Weights of a small model that predicts nearness at each pixel: batches of 96, trained on larger renderings of crowded toy scenes.
Rows from block 3, named by matrix and row number. Rows with one number belong to one channel. Each number is 128 + 24 x the weight over its row's rms, rounded and kept within 0 to 255. All counts start at 0. Numbers have three digits each. After the name is the row's rms in percent of the matrix's.
# convs0: first 3x3 conv (model.enc.1.1.convs.0.weight, 192x192x3x3), inputs 11-21, a 3x3 kernel for each
# convs1: second 3x3 conv (model.enc.1.1.convs.1.weight, 192x192x3x3, transposed), outputs 11-21, a 3x3 kernel for each
convs0.118 081:148137144092124132125152190105113094119114090124145132143122132148178195153147140129122123135145153134154156100124136086105119119130116106094107136130137127142153130138137131136138132142142121106100117093099141106112106108139127109123111115109118117124097065075148120126145139128136156123099132146
convs0.119 104:136139095066118090121084110119155150102104127118158118112180143090178145120156162127115139128110102107100118125127085146129130145157114157150106090144158137163131154151147119137099134132129134117093099145107111132157130135138122179135135150157122083116137114124124156140095065145170114090110132116
convs0.120 110:149071087143117099123136107089111084139151129133114096138136154136125095146111149124145123148138147129135153173144136136130139052105150112143122177137106147127113118124135100111118052079049127123097159134089140154120107148120125137086134115083148144152133121124162141134100147113129116127148115132
convs0.121 090:169149149128143161141153201132152133114119121193187169122118145099152148151142129180153148171152148132122122113134151114110142073079085123117107109119135107134111140151144138131140102116115129139145148100112128115160165136134158112111113119064151148148105112100123130129136134107156163130097104126
convs0.122 104:149113150144117139127142129107126129159146138167131158163117112136124113152141150100115097124092088126138105144140126159141131158159156168147136124136132062125131093102108132106113154131132124176139125125148078125145104112087150117075085100038140150151137131102180166131163133123132120086105142142
convs0.123 104:137113112117149135142143156113113097109114117125169096127087116139149140137154126158112090139137116145106130095112126128131145165117163131119105148156149105126123116127128106141146110156129123112109159119155134138124151079085208167171120110137108132166129122117177141123084150136151142185149175189
convs0.124 098:152132105137139126148161145098141128125117131147179154129126132141140119149169148194176177137122107118113084110138129120140119153158126121109105102116151102141121135143132123102123109127123147120135151121127119125110140116134152118138099123083122133166112134131105084125136201137159135138136137173
convs0.125 093:119153117166154150124117137168162160121128130101102089129127150114115152119122137128134137107109118097113119131113095143161165160165185148118122115132142119131149142138131136148142138142140104106100136213174100153134118129146156175166106126144124128102131167138129124128130133136156155155122127152
convs0.126 103:172155135120160107137132113119127131076112098146127152145148096115134117120130123137146168102094088060050062138121106124143135158181166134132160132143125115158139141115117116080104162132175147126137152116134092101079118102098166125130095117138138139117159140156132112106147174161114125167119048120
convs0.127 104:136128173160172125118119133152145157123127195132109101120105142108098126105133121102119114117106130135147136117102110126149142103140166125094098130162136110148148138148141111142157080101081112112143149113084128121110116120094144125121160133124118136168166146114152142105087125103138138132108165106
convs0.128 108:137099105141157159084112125102100116160150092142123132114128095155141150106095114157174171147134130107122123157150158123122143157147194135113090155144096160174184122100112120104075130127131173138105172140120121111111146166152143116112103136146148118143136125123134117113174143158125111109112096135
convs0.129 095:111138119116155138173171120113112096105115114106110108136149164109125113137124138099115115097105097133133133140135131124120120100113155125099110146132122148121109144140140153157154109125112108109091107098097125146150105109107085085087114114083127126135138122123104086083134165167118128142102099099
convs0.130 095:148160142155182155087108144143141119140110138141139123121100098113101118118097091146130140108122145128133141138158134181161126161147137138138140112154138130134084129145129137130166125137157096121152141134123134092138184195159186147142153155122130144174148143142152137131105111124116119109099118087
convs0.131 098:177120089131122118155142103128126137167143117104089076121118106126158125111137135150162127096115129123132131111137148146157149157177159156136154174147137145175181129129134127123122168173164101117142092159126102146125175156124166134125112126130090067091116128137127112156106117104113103148117112088
convs0.132 101:165163153108131166155142147115141111145141135151170165084121109140126105159165144182173173161167169132104114109130123133137131107113094149129124128158156126168168138154134119114113126128103188152123169166129134125147130110142143133145101101107148138114120126133133125157154162131150148147162154127
convs0.133 106:161081111162157125053137136130141172138133153091110134148110137128121129125129168128141134103132126104114115112090100119095091111114149132111117109133170102089104120118120082089095144128129156139114152122138084111138135107055173144117151110123137133147128156138131161142135142126157181164096129126
convs0.134 107:146098133123114099161131085119119143096137160123158140127144145122138168077138125137129139131107114121117082072098119085128128178160136137147131117145114119136130112125141112122133133140151151151134145135134106140109115093158133154200135106176131130127161148133117120102140095159151124122135126109
convs0.135 098:139137126136146156130121172073092063131138098136142098121103103140144159168158145149126099133121117156171151110119138130162175166128103134129112166145137117162130115115109124115117097100093131138161165159109155138116182137101159156165117142146152157146126110108132129140174168149123137127177216153
convs0.136 091:126128128089137106126125188120090085201155127123098139111157149152153137098112142160128126109087087138140142104123127121129130159159148129143138099110086106140153091100101131121111120112117145145145117174136108134152113126100096099123122134127145145157145157138142169149153176185078165138109102157
convs0.137 105:152131136138110141129129148114119081149131105148141127122124115117134126130126134189172143106103097087086101140143143146152145147149182168150143191137132161133141070059050115115111119138138132107099125116091081079078126116126161156146150166152135113149127113094089087090134116094075074117137130141
convs0.138 098:158127148178188132094139142127121102136132137116160159144137126149148134158145133134123136141139138113122108086078077138122100163149132133123106111117091101105081104112119151151157158148156100124088102127107120107131102094110140149119142161129147149151156150137089096126116100128148122139149149162
convs0.139 091:130152120107139105157129116128148141136150157092112100124128136106091096135134131106115118117096088135131121114108116115118118085090128126115124122121119143115125139132139161149152114119123108087073134113093143141159091114104104084077128127108131109126131103109130088105141150190127133155103129153
convs0.140 107:141107083137128175119114100118130129148127131147122106097116094151145111084105148121145164141136138117137136118138124133140128163161168156160150153139125164189161116126131109090096166148130140134137151144128130154167132156166153158150140147157128144168121146143100092110173182153139137117138116108
convs0.141 108:095085096160128119137124075101108134112094136138106111129084118166158177169120155127162145097117135092095111148144112136141130106181143115082101148119090189161139109150130150164155087095111125113122153126122125120166118115140179124137141138072105134171080152128133147130111105180129088183142123147
convs0.142 104:135123142132125137128123141123118079169136114155141131112145123117116135129126139184183163115100109094095100147150151139139145147152186151142136183151149162140144075053042117112109118135138138113108119111098088080062121123130165162129142138151138115147121125100104103116141121087090105104122147144
convs0.143 096:116129123136162168139153125114088093083117093129125117112119145142156173143128139114118131096095091147148145147140143130132125112099139102107104152125123097107096127120132157157168109111094108110103093092119146109096119125105096091085107117105170157140119131135062073116140143126120131146109085094
convs0.144 105:144088126133142126172163136154144161178178151138135117122126127116138138082110127127106107120106086142120125092125142140122125127109133140122121128125100153155121116113125109119126146142184081099131102174157128166156164146155128120137125131126149126075159151112106158142142131126100070131138114121
convs0.145 106:089131126139126101137139159166148155142148135160139165126114106143130103147100101119144127089125146099093134091104130149137119188164161101173137122154122101123103127136135113116102190132144163118129136112173065128177134119140110110155142134130101115112120144151121083140111148152130141196105118103
convs0.146 102:087101091114114125177163184142142164154125119113110108098095078124096120170144125118126146102122096131143141141154162129129150117154144141151138133117123119132133105096091119123139173154158128095115137135147169150166133141140113139129155172158107090096104109097140143143142124122094102133130147190
convs0.147 102:100109096121164144113132146141149124131154137122112125109096066178174128110101111158134130127111116126129149087105118123151134149131145112123133101124107095081118097101089138137118149138166103147111145135101130158140112069122135118154138137190116121154136136147111135082178148208165184155183170111
convs0.148 100:152130157083101128164203202110104093109125145140145182149137127137153149119116142127141130118121125128132133090088097101113120150155134100126116099083127114112116124125135158157170144138146120128108065102151103108113048099106141147125133147113145116133126127110132147135139125143134115081111144164
convs0.149 104:120116106161145125140137106089117137093139122114128091146156146122127135167163162141142148156152113085076098123114120128149133155167178110079087143111164116149166103098118105141142154198166160129132105100138134148153112107111171122132101102137097108117062069132087124135156120127175109152160151149
convs0.150 106:133126106155133093121122104123125081141130118140091115128104149147141140170150129087077108124114111117119132163104097137104078137113142122067095154136116136100118112107099120149124103126114124099150189152117185126129118094100146129144194153161110104116128118120141173131105128151134142190146123163
convs0.151 104:171141120135130100122131142159153133146163108113140108120156125132154172083093051159125109122122122119120154127129136128107062153150122128107080149144099108120092140108112158124123098115136102110113131139163139120120126144135142131124110140157132121147110129115118125132102110118144131149130102154
convs0.152 106:121079062139139148060071098038072088154132138119096105113107130133145162106142123151186179133127111111126131156149147134112104135118159073092123195152125185147141077089094099110083095129126145119104208152105138132113116124124095103083137122130133131144136121148123119132092115098093116081073097150
convs0.153 104:147102088127125125151150128123132165126124129155148152104109088107098116140161154144160158134127137112106112140139137134141148166153153170139139178141121150118136096108109123128130145132127086104150148168174139160168145127149148112104141121140137124136095049074139142151108123112117116166149114096
convs0.154 095:162144115115095106185188169138154163161116099117092085098107102141147130125132124153142137135156155132127137137143147139147139134159136178151159165151130144161175120119128122128131163173174084120137121175153139159136155159133146154109132157151117093068123135113114135120121117123075069126112120103
convs0.155 102:110174114161172196065127118136171126138138136122142138127162161140149125052142114123120127137133130115131139138147148099081100119110087109087092134150139159182141122133133129108122088113133106109128153136119126157164126136115139136107097145169155128131133140140147161156131134065134144134084116168
convs0.156 109:119107094159133090169153115145130124108123088151147116163138111135136145090114117116124119139125112117115109122118135141141149201122112151138110144139137159156158099084081121156141129141167127126163069116131145171139128096136157163212109142152130121138141123104088130148171161156141126126154130154
convs0.157 106:118105072102121142060090109051093112164146119126114112103133148133125158101126146159190174133132114101120142155163157128126125126137163103092107178146130171139123079070089113114080117129129148117115189135106122107087128137133125123084099086113142146151120128147137123152099125122113143088054104172
convs0.158 100:118133139086154140122134129063109092105105105134122111124147114139118152123108148138110138101123134113104112150129142127128132179148142152153145146132160147121107126110123110107098140141129157121076155139134154113085078100104119136126115091105153137131115102104148089144179122114134129142099135136
convs0.159 098:140106132124152194121154165085089112147152131147134170146130106136147102143132139115131124169180176163160171099105122125119120097107134098122118099126134064098085146143143147132144130135161121131130122112114115137116157143150143144142115198182141125120117091134105121142129146147174157163143156137
convs0.160 100:147116121164195186090137147121133105136131137137145170143126115147144135159131160131118148141148147116123124077073086126119113139136123132127111114094081081082087105127139147143144158151141117093110113077122104123140102124140139159124135160128150136168141146138106096143088097100127154126138136166
convs0.161 106:157146136109138106076131074128136133144162170156122140078149077140129129135163145109132147149191120122122120088088095092129150131097129107135135079132098122110122129131105127146141146135147164119106126126090159159123105143138096110128110126163135135173101114133153144145149101115128138114107141142
convs0.162 110:123109104150173161103095107093095073147125154129135120132137118121136172124133141132149187137143155103124125141151141111140139145140181148104125114123108163166178121129114094094071098108094160138176186152117110148163160154127128128132120134144134185161119095120107123124141141176141159119140113110
convs0.163 091:143137110152127146182159185106122123167139113119104099104107107143145126140150162162150138141139129156135130130142134134126123161158130185183180175153131115128127132135137139140141153166175041099116124135145120099083151131138149146121144158140092098075090112121143122115051052072095095097158149155
convs0.164 101:154129139152154152129117159153134131122159140142122142173159157177148162143129116105097107160114125112103098086101104141160119148126112131150130096120151110144126109115126139159164154155140099149159081108123082084136168121132134070106127123124162121171121130135141166162099128128111140149112136110
convs0.165 092:107134153161153135124131152133168157137153141137166155128128128118102132123116135110114106123099086114103088100111123120117119096077110120122114137138128122124113108115117183163163136132128120112095147140071131136124121116092125108093133168139135147166084091124068091120121100124165148135121092130
convs0.166 104:167129127137125092099110093151117153166152175122123119111116139093114135143120099103118115103116119134132141128138128134134140151158104109126066119148101151178120134140138130137120092092085133174115116133085108111143132147111103124087079115104134117148115133129158164136095119085160124139081092130
convs0.167 102:129090110182142163132114158081111094126143151139150140111107136128151158121081096159138130172157133146126108074088107138155095142126097066056056098109148106150160127136133120153144151164152090107115167114127135136193152121162149170187125157147125143124118121170137130146173136153140149150103135161
convs0.168 106:174152149129110096135106132151128165180141138156140143116147144105110107103143144157158143118123112094095114114106111142153156141157179162131136079107127131146132131126115107101095153166168118128179119157181112185192123124137068122158084100157113110085162127110101153095139141148138155160121105131
convs0.169 101:116066068111111099095077086134145155141108127098085114119124118122076130122113118161154158132135135140143142138128135139125098138132149099079105178158152156159134115123102120124145108100124099111151123123101128090073126158136129109087107090104101096088143134121153161125084099114098157133138125146
convs0.170 098:136104139142125161075128127162113101199176166146153141097100126100113107100101117132133127144136148148147160122115112142121121144128105103105144117108065153115116118135142156131104086102091171092152100179154117136127159156133136151126116093105170179173166143137158143107168166092137108122101121149
convs0.171 104:083129134124178149153182104130134124147171154167156111153132117155160175097138134154142115139142132129138120085087072122146126140132117084109137147141102135125123096096120139134149168142152095109068157135152130105130134112100135103114141147110125142159145163141078109117118123173123158216166152154
convs0.172 081:161156143111135133128153198108127112117123104106133128121127135150175189147147151131126131120153166135148146094118124086102108116121133094086101128126154137148165133143140134140141137150141125106101128117120133115131114121138127115126110112117117116133091049079137116114135149137137177135114140143
convs0.173 094:127120151149189166081123141131121124103109136143127134120113118164150189112101124113138130124127101126130139051046075116110116109093091096105104109091095096066091137127134143141142131116120137121113114100105128156125092102079150138097159134120106136144157158107129104106109088061151174122151168179
convs0.174 095:143134118161158148132103112144107097185157127171140140110113115145140130116122115129108127130124120140138140116126131128132122156144175135128133152118120100131164128116105153132120136129136089134149090127142096136162153123168165146193134141154138160183128149145124146140177184185135125141101110092
convs0.175 104:104099086112152101161097112074126106076121126116163149132118124109144172113112150129119134141128086140128116140123134112137146150110112099132123126151076148206159112137129124124108139137144117145153080199092121177127111116105167160141129147140124111133178117148144150113124150158137144149113128108
convs0.176 109:136145142099127096100162160155175100188142148141113115107168132087115092100093096187147120112122120121119147136134132180123112129140110131148101112132115125147081108124097143135139133120143177131133115141116106138102126155107154123121111123127115136134144139145143150127127175136093123111129162113
convs0.177 107:183115138163150134124111120097113120128155111134187130062116120145132106149149134176158156164140138161138122142147129133148085117090068107120129108089134087077122124129106121127115110138129093151107112117120132123135119109130142115128132104078145141108102134148090158142142143139146162157133142177
convs0.178 095:119124133136149132089120146140133127101110121132105122122111114177164197122098143116134132117111095105090089094102139118130124131146111114120117136119098118082101132125130136130129148115108132123074136144107144146110075109092101071096152136076134148134113131119088089115126117091146156135119140131
convs0.179 098:109120105117109141140144146142153171115132146111124107122137125116136116137108105149147160181164182166167170095108121095121091128129101117113140126129149160121129128132153122128125164127118126108109132133125124129117144142147141157133160130143087113107137099092115071103140114118164164096128157160
convs0.180 097:165122101100121139180187153144155154101130111140134155115137150140139149091068088128131119120121121145134143141140134147133137148140156129138121141130130144129134105110108152149153165154149153160133109101113083069085109118124128128121157171161151168135100123132089098074126132128161121118179169163
convs0.181 096:131122124145152167171149178069113093100108098116173164161143135152159144153172145180141143163159149133131141118142161123153159122113100099117127142134123148123122119124127112099102115088126137158141187186133167148132148140145168123139189144107147154123145125118111106109126139094107147102144131150
convs0.182 109:120113110137124107171123106124151127127129090139135093127134122121116141109133119132138100147099114112110093147131126139129122189115119154147142150146127135126136126114104139129112140132166106145154078171146179164085131124140102110190119125161149128147149124089102111087148147113152149142131106153
convs0.183 102:124107101107095114103078109082105140167123113148142103140143118140145137112149151169157130112121106128128108133119129157141124148157144153141145166128121166147122073074078082072080120134127130121100131103126085109094133149157122121120133139134115098100131107124111105116091082085105100165131138111
convs1.118 092:098095113115108135118127128095104103115110108168142134084081096107097106126101108113114113112115124137116113137137137128124120128125114142134120135124134121120128113102109124112122100092091136110119132116136114123132118101104116104105078063074100114116138153152138126117094086117114136126117141133
convs1.119 118:130134153127154135111139105160069112145083131120134152088103120104085150122112133146150103192168133156155137109095134125120126139138131106108123132123127117135122118106124104099130110114155131093149081148108078186087169167139144136129106096093125141135108101173135081152093158109090108142126097121
convs1.120 105:130157133123137120120128105142174090141166118128138124115128132128139112107122124152122128126120150119127133150127131161138160142125131127128174106120193099134159133156159127168139128120136073160161126146158114123162125144165137125149175145156122127102120106073086076074087092109163121127145155130
convs1.121 096:133128135144138128099134112096155090131154127190184164143125120158130130154131121107109135081102118099102113145157165149156169129127131143123134145154161145155180138122119103116136142130133088109095082138187103175176109131128102115104087113085131129137128128126112074078077082131116100119153117153
convs1.122 104:132147128147128121139155163071102089092098084124153125162168165148159155131160147130153164143129144112092096126111115133113117120135119102107121123099138160162178132111118107153116118152132063158125123082080148109089152121147129155150146172164136168133078122111086092096109143142139142131164125124
convs1.123 102:120136098104116101117158100132137074105124044149163132135122140156133146125142137122122149098106112156122130136102102112114141129144131128097107151120165123152163139103092126160169143135166087134103153157130175174102114136140094101100109109128081109129114065084206119132102120093133115096153066141
convs1.124 095:107124133114133117092097123083152075130167096139136178146129132158121140143138132134133156089097115086087069137135126118135113127121125145117101152138122128132165093102113127121126129130165134134109066113157109178156133123107133132159086113123101133161123109109144093044078085113102070132135123144
convs1.125 086:130114113153147149104095102151147150171157143071099079137141145114117115099104114160163171147127117151138127076090081097103104132131127122108117135121111084122102124118131087109108160184171137094087141134119129123124120108108118116121101112125116138145121131121152169159100133130124149147131144125
convs1.126 099:155182164157120121119118139141155083112168097142162115150140135145130123131133129143149175123111149120105101106087094133129129142134140166101147140134128112127148074091125109119135160162148158159144144144110145135147127131144111115152128141131110120178115123096121127098087095132143095146166121107
convs1.127 110:135141108121105125073087090128143106073091087129140140132140161120120147095107139082083094122123150144152148159128145092099134161156122156159153133128116099169142144101106111132169111114112084125164122170122099164082165168181119102132141086122066111131094092098161139124140090150152121157157130146
convs1.128 096:175164159121110115141165182122171093115126067139134104133123108109104095169187195121125153152159187103135126105091111134138173108138132135104122116104121120138165143122163147155154146135167127113193095088072109181168123121154117123138112137151123122119154158159086100127151111166149099155136104117
convs1.129 086:111123110142143137097113128116124137129120110122108141110121113135147140094097104141139141124123119130132125129125128128133132129129127114111102118119101113120119117130121126128123137134153173154134128145148115090106112101100137131134154163172140141138135139168145174169117113099171157177110115109
convs1.130 110:162136064136115093106089111110159055116178099146188091159154170136135136138137136110098122114113116098108122116121114095112111113126093131143155113113140121146134175137135137129153112105136144157152113177151150190138113138142130127133136107114115132140129100129147120140160113146144100159116108158
convs1.131 099:131108111166138145088082117085086114121137097086102093158153152105103110109137140115125133143142153113103127101103112133139141125110161133140123110109108082081116105104116125119120134125149112131145140138134143128122102097118135128142111126119154125101142120115140139146175167167196158193165123175
convs1.132 101:119103113099106090078101107153157120131119144156128167130107105127121129153164151131118136092090086100121124165186166152144141120111110125149122158167164133126159144153146121130129126125156099109128100153168133174154151132137142163159103122090127123152124097094153145104077073076124101092111142172
convs1.133 102:185169155117130129114120153122150135140109117138133121173166142140134141126127124164179168119106098123129133105115111135132130178168170099112124132142140156153130108133127146147141120126099115145131158114132131083063137103136131155160156156146139150142078087071080090075105125115126122099168132101
convs1.134 106:100146163142154172141130183117104139144129157176124165103145145105122115112115119136115146137162148117152144129107140122119135165136153048132129078131131126124109106115126107114162122146157083132139118126151149132104135124102111133113065110135155173106100127128108134158146111151135120156128124122
convs1.135 099:109120119081111109119143119163153155180132068175112097123120133117112136126129148105127132129163157116124098104115128142125119152145141153126111112120119105133125132142160161141138134158144112099116095159146134174134115124114118108099125119104122123134120110144125068127075094045122105101100121139
convs1.136 096:102109111115125144098096127132089105156158108159121058152148142144155159141152151112120119146137157112109146097088101133129143128131155076101081083070139108120143158136145136140137150160137105119087042063070124101092094079089127132135156167168154153130136156154092083119119118118121091147097091150
convs1.137 091:117161150098122095151149147100119136106113085143131142131128120129129119137127132156158152128150190125108114107110123157156160126140169135124128098080116095109142090111112136164150157154154129126173099086121156144145116126138137146159127129130133130140131127128132127087152154135184148158151128096
convs1.138 106:190171144088076102168185184110114127096074100142156150117128145122144141132141160148146118146141128114099099109110113160153140136153141145145112154137133170153168139096095119125123121124111138109116182132104165140129119090093133133116157170147144147120138119148085095081150124134117106099132123117
convs1.139 085:136134121133139135093114129156135158123092085101087092098112113122128127103099110149153141107111114137142128131127130127129125122124127123123109106113091095084074131136134124128125148139151175135115142158147124126123123117122134130131141153156133140132139146153145165189125114096174177179126154142
convs1.140 098:141195175134115120179157152106135110118123161149151132138146119104104093151167163141151148154148170132112173075108104150141140103104110150131131136096129130121144123142123145145161139107122146146145151102106156145121147140155140134158112138145113131146142168166078114123099126147136122130146151135
convs1.141 116:161153139125117121148157149155111138080097129161118169141124119140126104130126112121130115136100161126129165132094082136122104168150141156128148128126178116134155124140116115136085109114141135145150140141183161134172095120151133118135141143116107112096120130126078125146103116089114109086126135083
convs1.142 092:131171150111116103143148130101135141110101087137136152143140126129122113130123125144146149135156182110098097106112118150150163133149169116118125098087112079112139089118118140156148151147147110140153095066115146157134110119140125143150131130127155145136136137133140133102165158141203137156149118107
convs1.143 088:107115119147148139125137140115109138115101112125108139110118106142151138100098103144141139126136118135150132136131136120123115133139143125124102126122103117115119111124128123128122138137151173179166127135131129105151116110120129126125177203188131131133107106120104123128140122141145141139110119092
convs1.144 103:130127137139117155102088108139148128120144086099117125156158143124121113133134140090114126126134160116134143111141129121132126140126144123150137097087116105107124094107138125127146152143145142136175114123118127098101105102115137137139136135109140106106114139135125142158213195167161123158136127141
convs1.145 110:179136126164121134163126147132129088133117123135114121139121110131113129121136111138144124150136094159124114142122103114132109119135119197120112138152133114126128098117140115131132152156096157146104144152134161147152151112134128072138139112143121121114178160084119148107133105177123115155174136102
convs1.146 094:063088121147153140149168173076067081097101103165117116119108083139136130136139136116110130121119109126118121114117114118115109125124102113100097113119101144127104091103090096101099158152161107101120141135143112125133118116131134123120102114119147132137136136151184164165135128135163150144181159155
convs1.147 109:144144169112099122143079128147113187159127151200091085137187163115139111124153141125122124109125158097085116107100105118115123164153171109122126103141138150155142128123144138136132148103147123107166103103133180154155103071091132121145161136151122110118126135152112143178111123165116132151088069107
convs1.148 097:095079101139134158110120133051108083076096119136106155114115119121131147096090108112106107130120122103123110114122122118105111125132133145130109166151118135147150104125117130136127118129138120105103158125141124128151101104119113114112163140161122125109166145134155115105103094092134131129097116116
convs1.149 105:138149140092103096098097116148163168147083119135055124105138101097106096100122117172173152130140121094092083109106113114123122159159168148144127169143092147107098123119132128112138073082155120131156120117146121153153152140159103112113119154143119124126105091123101129149155115115132111108089149138
convs1.150 108:152145101105095105146131138117130085136114091191137108121129128110124118115125107139134114125132197112131151146107101158137124154104105157085183125139140165109170050095120101099121161125144086216169164119183183065136091113125139118121168142155117111093112115141089127154102105107132110138114119148
convs1.151 110:113127165105094103122136134151096163182130142159155158165150152119115112139129125062083078147180178085081105135136112162160147161150144161154171102103161111145189114141159143151128116126102150154171141132130070153152124139135094110101127097093099097096140114131136161116114146127108122121112065070
convs1.152 097:136132135124103114163157155159160141122103104194109129136130099092101097132139159135120106130137147121111123137134136140134171127136132134120140118113149122125156135136137123148153155134135123108140132109141136150184121129146125109122139123128083068078154138136104150139185153105169134143172161133
convs1.153 097:133146136146135119153150166102087124122129112171143112117136119112115113169183166146148135121126154083087121113109113139143138096092120113123134121117108112091116109117119146148147182164174142144146111120110126117138109110121120107120108131141125119127126149155118096146109122148170122125159152183
convs1.154 093:106103103131125142112108130083075089125097089071063079153151155120112107115122126111129146112115130137131141113108102140139122118123152128130109104085088086081103098098108137125130167146145099103132101106097165139122096105111121122129106102099150121108152126123147142140181170178191169192182141158
convs1.155 098:149122122089111128138142156154110145185113133185164124173172176118101114138132140075091073130164150120122126124158129150139154138122132109131110110137154116114167143142183153167126104144086105095154094110131111153137101095099090092121137115124122124110147158134111141136114201113098132119152124116
convs1.156 106:130169128080153125176176163152132157133076123205119185080115112062118121106117127138122121121151130115153118111105128121132123150139133099153158058115107102091137136154141120127137130169188126112136086112152117115162124129123133115076110145118129128114102152155083161182163124096144123153109145133
convs1.157 091:145143123139103114165152158144170145132115081166104095130144105084100088144154167125113116152163175104108132132120126130124169135158136130116128129106136125123148140126135136159158143136147122126154122096148123172166127125144116106136144133139101070070150143143096124124181159103173115158166151148
convs1.158 098:129164169137127115140120116095162125159179136144154148105093104102112114091121136190151158123120133115127132135138144112112127146140143139116157120127133098108092176163153119133110144158156083138149122122145105155165148150151136147150144147142126099106126126142122147118158154163153138153074140145
convs1.159 116:143148147153123127132114122090124138110155158169142163123114110166134133144131138099101117063094121105098115122152140159173155148142137147148110161172158183188162079094091139140149128111105084118126101117145086153130145138155133155150115116126165154166164147134106122101116137170108092100104103119
convs1.160 098:179156156114089091165159173106137102114081104154133138117131137103130123145164164136136125150134114109094078114117107162147137145145140139142127144158129151160170115095081113125111116111111132103104157108127157140160120093094112121126148150135134160131139127145088093080131099148101104084139128121
convs1.161 116:103131129122124142084123131140129088126157098132170056113110133130126116138146151154138168131091137144086118142110128148142126144140120142105139147142163167119162086076118126110138092093103078180132131106138104119174168120110159119129113103155146095150108126183128113119090080149106107129135082136
convs1.162 108:163168129128121124155145157123114150106122170144125145132124112099106113166176176151139142149153151091098125121140140141146144100126129138146144139143155144131141165130147156163150139125143124121119126133095131150121156127167128141141111145130129141152140139143053087133139116120106120100178157114
convs1.163 097:092092104126125126095095099104096121105089083075058052145143148112111114113130122128144151129119131158154148116111107133128120131133127144138126106095110088083089099096095087094106141135129087096122108110114179121106085095103118116113118101102157155159141129125144138157148144139153163153192181200
convs1.164 105:143120093083074101133126120083109144096100089129134115140141146118131124108138154101121108151149124127122147119126126131113130125118120103155142141122130141133136102113107111128109125152115141124113092085116133107117098099122102120138175195180143121100079089105105127119171165144145086046129094062
convs1.165 092:136131114124130123168160177127126130123119106149121161097105089118127118114115118119122123153151145144140143124120126109115119143137141100111097108103084132133139113116112127141123155150172136128124113143156174138183120114122113118131178194181147145140143127116112123125178158144132131116141130112
convs1.166 104:146153135101115145133124110187136149120096100152125075146138149123110118115110133108103110148169179111078107133118128121111139149149138145147172144136148105090111180155176145118133086093090130103122140140142119117123159151164115107135141119118110123110145148128126119113105126132104128119139128099
convs1.167 108:130142138127107153119130119114149166086113118177142089130119137151129106143143118141159150099094098120103102110114114141147161159153143129134112142117134167162127086113084139122123128094109107108132119057130114118111096118142086121119111120127107115099109133126128126127111089077126106116124089139
convs1.168 095:145152132141112127074079126164134125145134094091147118158160162165141142132150167124136139097110125105112100121131119125131142145127138111104115127102116129124160126117139147153172112138164141138118106122103132103102156125143147150166106132152151144139125115115132121133157172134094140157133134158
convs1.169 091:161155160111114155123121155144153146092118092151151120123125134083092077083085091087086120139140173105114132125119151113122136129131137110124147118117152161167158139146147118129136108117125108153169141103103145104135142129153131131141152130131110117110110118110087131152176187242146135147126057094
convs1.170 102:132159127095111111097093109149187155124126146111137105168184173144124119148140137100087122129145163098102098089117125154134146122109138132159174127129144133140126188136160097095137113086114137149153115146114117132078169143124153132132132136137148131156139146152084085137079100123138163144175130129
convs1.171 106:169137145125118132186142154167143152169138135197132181118151136115124114111125145128131121141168158099120117117106102118131134141133160115132127111139121170154158147120118143158143193136193148115158128080131170110161109097114104117116201183163142132107097121138099100129174156140140161118148121092
convs1.172 090:106102112124114140114129132087100116119105116167144149084077094107095102127102105117119120113111119129108107133133134131126128131130115145137123142127129116113127107091102115104113105104111137105123143119139117124129121098106117105100079062072110121126150159164154138129092080124128145117102151138
convs1.173 080:172140169084069063162152129136106142081046099107132117115117135106109112143140147105107108119103105134128109132128122146157166137128099130134123154152145139142138116096119122131119135137134164110107145129122166135179149161163108102120133137127119140137129131140113117118125131137140164136119122121
convs1.174 095:116162165118147110139139138144125178134132160139133112131150147122120123145149148130143131144152148117093106086092104136142114114120157133122133103102133154170166162164161131161135140132117167147152116134084149130153129125110145134119130129108145153162150160161094097105103128164099139111131102110
convs1.175 108:115150136123168128132144127145082148147100120152111135047095131107088117077116136151142129129128137154148136120087116143150153140137124073103105092120147134150153077089144129136185152158177101098143106151144115129148136125077112139123088113145091148115089101153092084157082123106125106136159082084
convs1.176 114:119129137134102144119137114135163043152165057119144072158149139127123153124121138114107156141144157100092107131111107114131136126131138145118130154101125101158123112126175149101159107111142138176131118153148097170160098118148146115119154134132157096153188115120161110131152102192159105177107093163
convs1.177 105:145085108144110137066082109117148117185110114200083132151147128136145138140134121148127141095111127092106109161177150145135154131116125150144146140130162149123162105158131148124149169074106140104122131052168128102146167140140129144134107130140118139167125079121192086083144107089059088065100100082
convs1.178 088:159151155076069082150149142117129132093116125123142174111106103092096091153155141128119128134110117112135119139131127157144148104103103150135120163149147121138127108122129114131135143146138182150074144125139174159192142160172109110146151164162130136137138129129130128119126133141105110134119122147
convs1.179 109:121134163141144160119101122098072145105105141141150146150130151135101108154115115085083110095119105100138112122125108127151152128126109118103131126122126150148153153100124117117111102136102114123132111098124113125140131115119113095110091098121137160156156166156134168126111124159155157146130160146
convs1.180 092:107110114142144147146146147099105102116113112101132148130135128143138132106105116152152146119124122140139112098105105104114114144156151077074065131117118128131166106104092120133128149141153125134135157155150163129162102102116118118119209225224133133140116097113120144135164147134145141134094113143
convs1.181 095:122110099097123116102131124134149121155099105185098136130123127118118125115113121116101122087121129123153134147138140141141139141136139136139134128167182096135133139149164150147158114111103106122127113144139109143179111108108109100128123119093117119117123121097134133142114091101123098133093147149
convs1.182 105:156108108112159131135145169128118144188101135228108179084133123102148120134120118121112111128139159109157165119117124107114146145147157087156160070139142129095131098127131121103143140152181127085162099111168123126141102152135128140116127153123112132119116122123080118201150167120115143141096111156
convs1.183 106:127134146129138155138144139096122121130122154178140137144156153118111112142128132148146143130158153092126136120134143164157173122120145104118155101110124113114124112129138124135146162146151131128140122133114161157112122130143125127147137135125141114137153152180134151184184163164132147130130155134